A small image colorization model, trained from scratch: norm batchnorm, 28.6 epochs.
Rows from block 7 of a small image colorization model, named by matrix and row number. Each number is 500 + 40 x the weight over its row's rms, rounded and kept within 0 to 999. All counts start at 0. Numbers have three digits each.
After each channel's rows are labels from the 100 images, of 14976, where the channel reaches its highest value: "peak at" is the part of the image that holds the peak. Only what is clearly more common there than usual is listed. The data: rendered roads seen from a driver's seat, with toy cars, trees and houses. In brackets: how many of the 100.
# conv: 3x3 conv (model.decb.0.1.conv.weight, 96x96x3x3, each kernel summed), inputs 0-95

conv.10:449452523490426529400494497438485409472459554445436457438505481545436512455502514494502481505513478463506470482495501516454456479541507481421494449486442529454491475375519503517543462429430487502467527550523456489479566530485451416508497504493500450486462467498485480491512506441486450530
peak at: top right (33); top centre (29)

conv.17:524448447512479462505473486500481422421499446470401512478518447531417489473537499527473440480504510548488426464481477502494478545514534482466483477497435451439501364523501502525454426489521478507519477411498495489506401488467506487546547531481458484515539513508514450459420456500484470519
peak at: bottom left (29)

conv.4:525468469492504472450522473396480536514526505503473475464461463563465541476487457504473467469476527478475491503464462537514463500539485464390513522538538522498467482559484406572486512471462487503398470480443386454470472462459448498547501526480491484475431487478465424523464495439483521425
peak at: middle left (69); bottom left (28)

conv.88:505442451507477447523552465487471497462514468539481476473482483578462507468495481548426487504505469479506474532523486508496501472544540502410484480417507529445451530537504440482479522507475462476447522416458434548510546458432543484515499534596542468489480550453425412549514468442427456485
peak at: middle right (28)

conv.91:480500417599435460512502491340529506460484483507519556483493438582465429456513500481540532472491478536571513528470441534555496521564494451472530495528504486505489529462539466518482491478486516437493475525496463494573529463555489530504495503570473508435512543493458431490509541470538530481
peak at: middle left (44)

conv.64:494500523427482501505426442504501505464558458467430487421480442495465515491475558536489476504432490507513447574531464543542467456495499520457463462463431473464458488513464491495509473468508435490478559464494470487471553455484496525540526504486438478421491485476484363499477552547544456590
peak at: centre (43)

conv.41:487382572399473523451481470526474487456401515458468462514476385509488507493501515505506516557496519497432488434530475522532420518545508478491488484478533463471525489534546534408493459494485474427486524520495518514507521483498469449538470556464517516482446484482452424531515475485458576526
peak at: centre (59)

conv.37:503604534465492536549496492588509488425384511526560515498582435434546509501548427520508502534501490468508513549496518554525577543503509529556489489432415534477530534469487485521514488487513437465506506484492444472495509553520495547502484525467454479438559471492515593488531489547498505502
peak at: centre (71)

conv.35:506507503482515375458564456469543506470481490507494522384465475527505479457550469514560412470504464473436479465483427518551524454570531470445534480511499484476464545518538431483526429538398482506547502491485457427506515465513479506520545453486505507484464494509443490502521508439490477434
peak at: top centre (36)

conv.25:526486480497446484507476499491482418491359497444554483464487472545552489437503441496497493494443512464466486512490610463502461456552519521435391483578464471500449552441483535541485487482480383467526520472493452503513460515502548457511478474515482451496511470509452479499469470502475512482
peak at: centre (45)

conv.8:482514505501481527508506443423491411507414437535468495452474548455500491474468539486525496504496489532518428482506517550497437467459542579465566463545370533471505518513505500498494456483543501432476529450492514564513434521517486518529484541469403531490434503507476498431468466442465491552
peak at: middle left (37); centre (36)

conv.9:487405505448513509483474472470497552465521527496419497506432538511433501532486499542483490495448486539448455531501504501555473443443495435470461487521402446494485575537510518424502528546483529496494532488527497528470544479474546513490488438508433552516425479513490369496513431488502535570
peak at: centre (38)

conv.57:426436455493469482514497541384498509444528470519482415430442501537484517516476430510495494503528527507482502471471509473512445467487476508407483555558490473501436504538468468452465505533457421520545457501521520549489442449558453462513490452444449495446494495532420460479446501523437465491
peak at: bottom right (28)

conv.39:502483540477473408480474493468512462441464472483528478478480496499496492473504532505501467531535520505472524547473491513473464467574509546449460539505476523487467511396499553454373501555364454461484483432543478465474519486462489400487492474458510499514504462488428477502553442434476472518
peak at: top centre (45); top left (43)

conv.0:511445557377449518465538531507489532487493531543450446491442487472546482482508509491522509511526508533467500414475539467515490497519490474458465552554526478530462520524491501382481442505461446392515480509515513520472500472481433466481469532492542512507431455498380475561504513488466569523
peak at: bottom centre (29)

conv.3:498572452502469511539539401447508361447380475504574482537419507518496499468491452508479528462514484510460429466477528478492452435506488464451503493488446530430457525482569499497553488475503510524484505515488469464478496428530502468458543482504441520536442469490485515498471486516439476516
peak at: bottom centre (28)

conv.29:470500514455479508481479492484511517501522511368549504576381521545524491471475475530496480562479474403494451531497531541514541432516515465437500494526416508462443519543477514461563553439487489499476532507472498486489506478473565487464413457512458499544411490501462501545463504514452533541
peak at: bottom centre (28)

conv.84:479499537531459497496508472503500450520498446540402484421546524487461491455516550543501475461517536442519410532534481536543514551426559506476518473480401489481548489518515474497446482585493444471489527433462475536469429515479485479534512476484422506438537500508444452411426482481529505498
peak at: centre (34)

conv.71:504453450532520465459518457475528480477492478519471530444506498421531512493449445475455501323468493475447485554464514481505460425452515547466437501464506526510531501485531491505498540530530499440510556524496493527470517494481499519510584513587483549511517545475432390537487492446515485482
peak at: middle left (46); centre (40)

conv.48:499479503496511508470462469495473506532544538441486481510452406395465473550507499533478495482486463482454509547540531576479519478431555399451428475490539537453494521568481481436510471469508437432522439526449405532459536480519495509516500442454528501514478475478410496520508433502499514528
peak at: top centre (30)